config = dict(
    arch='efficientnet_v2',
    dataset='chords played on synthesised instruments',
    widths=[40, 80, 160, 320],
    init='kaiming_normal',
    one_sided=False,
    adamw_lr_other_params=0.00099,
    decay_fraction=0.3,
)
Rows from block 9, named by matrix and row number. Each number is 500 + 40 x the weight over its row's rms, rounded and kept within 0 to 999. All counts start at 0. Numbers have three digits each. After the name is the row's rms in percent of the matrix's.
# fc1: squeeze-excite reduce (model.blocks.9.se.fc1.weight, 30x480), inputs 192-287
fc1.0 118:477523441484511517465513421486487515466526639548512518506547514439513504462497525507492489526535474497489499515436508449501536519563503546521479524529516524435543497467479482537481448529464544489453522469483523495489439470433465528511515511494488508441594483498457522470502473476574445499
fc1.1 105:530506445547488508530560442493509506524424486524537475535453492492463499507540554526539545486535488476474535544546463570501500476486488504451513478487484443635514420495464541472499476504518424482513455541523554498476511511531464557524529506561488504515536501536498511562457544496548365488
fc1.2 045:483550512407459435467508492550472479474568577545485492490498440430471492533506435484498479473558475470492523514524528488505422501493479473519476468549514517520487530533550499506523434526561525528476448531476471454446520475527450486421493536428545471535472462519537509435503497465520479578
fc1.3 112:500500492506496484608575444512485482530471399468516471491483497463507530471536475491521499499489534501489461472488493474507540542535450457517519509521408524549563574549483486459532534504511499499510465529523499492536509522465494463492549521516555516498532483532531444463500543480395478508
fc1.4 069:499548589414455502573474520445503452520487547502539546483480535497521495458431528486626452594514515578506458417537433529498515497442481488560471586458511430496479521541491503501539466513449477488400510567542478508458496479495449451564570480467472449505512477474460511559530515451555466519
fc1.5 092:499504497507525488500467692493541543505473540474506550498506532364496461569525522474498522510535563505467461479507502508509512498482565547517517524394484467472433435459562525504520493494544500486494529544500477513473567459552495462478489528475490505592493482566498480489473559504518570499
fc1.6 104:496498464475474501540513490475504503491532541451541432475470488627498435490449501488434404534478418457519559481540501485524498463556478490442470499479496540457504554553501455483429508489516497564472523476463467456444493571463498549518523495425540526502550509461518508570522450501402534514
fc1.7 057:494531459557524517574561456475537498499504439493498504518550454509463482483527575564483460463465575522460447459547510484475478530463493388477564520436575451487431500506491451525471448524450540479509512473445503454500538483456506496525471492483461494487539458520405508453502461505498468502
fc1.8 100:559524557484461450546510449523527501604546349480505494471463512480511506527527450542499485505498343445536501493454528465511495534536526520471533496520469588568511435527512470589534506487541523550489433484470487457491483536496474491466464479513613493465533537519444493573459458519528484504
fc1.9 101:525497470551482500407525530511548484554490520483472519471566479470467505504551509523527487517548474523493493557486465562486556472488455549536498509527464509487473463575483533551522525498467467469483475494503518534480515523496428499526490484555508484515521501479429485422501531509483510525
fc1.10 064:460484540485472480571511461468562476495482559466562430501543610489453425529516432502525527510491471445606494487527511469488536459465501476479501490504481526526548464499518505471516485446445514501459471492474463475490504499471502526449484499489534530552558477492400540456463481498463471473
fc1.11 088:466508508470487431494479523459466538540471429432476496439484492446521588513480555497513394435513499515507522513550528527485492501554502501501527472433506501467471511494559462477544474522373505426524491465493447476556484466462520560465455528507451508487510478489528497504440415509538469489
fc1.12 109:449494566452485527529460430494507475535535541503444526499496522535522525540499503556536546546524510535512567493500561488559554473512541502525513493533531527531502557457485492479461664530465463493474518501477429532474502496508477464473492484511509566518559493536536456505480424530475470501
fc1.13 127:484469518482465463509551508510502539500549321570531454465502455493425572465523470456509406481557430543513488530491462535499485445457510578499478554488449438521453532511503447447486517493494562420512504503486501493486540488536514500533503513447552523524412550457546514476515480549452519521
fc1.14 076:527477483535515466505485466513518531591516476552531509530429509515508514511559571498475504491501512519469543473484466538460526473586581549516541516517562479470527459513499549515451450492478590492501591522488523528553445510513493495530480476546443510529427513552521519518456418524503476525
fc1.15 133:490514527474490444454464501450479487505422415517511417524480498454476475457531502504537515494478483498500510430492544586529479444549548507449467491467500518467527480466524564491497553540461457494511534596535501548478493476485518470472458503517426496520536451535489551447513471556525510480
fc1.16 128:473517420500488463505486491447564468525536506548496449511503479551568489470494464542459542521484523587495542510463519498520549482434485556524496454496473465465421511478531513540499504421578510543524494506497530505501529548475450492494395502526548540502527475521462464580520584450524564553
fc1.17 059:528500531466533451568410461510430421525535445477487526437402476496465570491519445572445507477458491479560479403470478496532500513474542530518446487470480523515492421480469472555489472502407556545467506540457440519448460501428482459530501454545555544503544463552506408480511480490419510479
fc1.18 117:530510556455498467514528453412425410521524505513481469497449464585476515492461484526440444510479527448501495412520487467500446517507463518443425513531496538520516531541512479517407529434475505539534537395479486511454458469488522482508473517518636524530492519581542498438516527505478572480
fc1.19 121:551537558520555517467525453456439470597514482488502488447578490448505487496490543525473443527431507494512521502523502439515500518504442485516484489472453498452467547541482553543433522470534592542474491513513476510520499389604486464498483478525493540552571467530475518516506482458481551460
fc1.20 089:464482489563523533552535516477381490521506475417454472478453516489441503493494512551546537560489533517534475458477493540499514484429571473538429469523607508572475551492488466542497564489503414569533533507505481547555506528512475526509504489514426519487482486535500520512510462495470422456
fc1.21 118:540506500462499499535497579537486487473467381498541541523495553538463392509562511486483527468517494519522563471495510459496563419519484447499484405484456503418503510487506473475555477523481482522493441501487523472512460513482526483506486542467379483529461520504511505532505559483422522494
fc1.22 114:488453458500564485433570513440603477484480487493573560511432486509516568472475497502538487468499452547502471503410515487475514505537556515432560573512492461594533567449472538496472505533503542520497503559508497495508522510491477511489520447528600461522515532565571531485512458511526510471
fc1.23 113:513519498537491540466575487510499526533470503514415559485487519475497501477552509479470446496493502454566500553453472498513485465496544503509482479545526514457496569495486533543456476463465406530497477515548532534425513505448497546521522480462529572461547511401530522491422448450450478517
fc1.24 084:469482541469468492490413544544592432489453478519504482504459452468536533535501486536438582408511492518526473458495469565522499496531480501527473593397490470506489419492562514493472528478525443516509446496481486461454450506546456537475453435542548458522494498474483523482500521516558492474
fc1.25 120:542418418449494512513451573522537498567455525429533509437515456573508487472468475585509533478400546534441456391510469454483511505406466542519530515480502511461471511541564515458528509505498603488487489434452514516527510507502491524551511529530456526505491529426461462568482445467477477493
fc1.26 100:516505519538486454499500513501480524519434514490449531573507491542474486414503473508487515419523502482494554473529528511510490533554462457498434503598549486489511586501542505479533502521535500499544511505514527485557488474563514512498489533537553501471472530451497565584570535474426487490
fc1.27 096:543503528456526523511476531418509508492504483360524452618440553476504512507519462554436521464432492473506426580507511531480494462561540482504557465472548501451522507551597494521489463489451511534535563585464530489489476445510495473490525570532468484493534496534413555440450542457483474536
fc1.28 098:532509626537481552466441436507507481517520508500517468506589502553467516485574447560494453453469548523502502524504508439486493540510450521474483493474517490481469615505475461524475437483492467510451542595482517489486476511485511478446530479515446410417451500535532498454476520484578483513
fc1.29 060:520519466483511547566467449504490503499489539480504467456499422518502570448509482559535496529455495478519496503560492489485515506532552529504446461556520527466521553484471511452560437457584488599475494585490482481498531446522556478507487427484528482549410519493467518530557538499450467508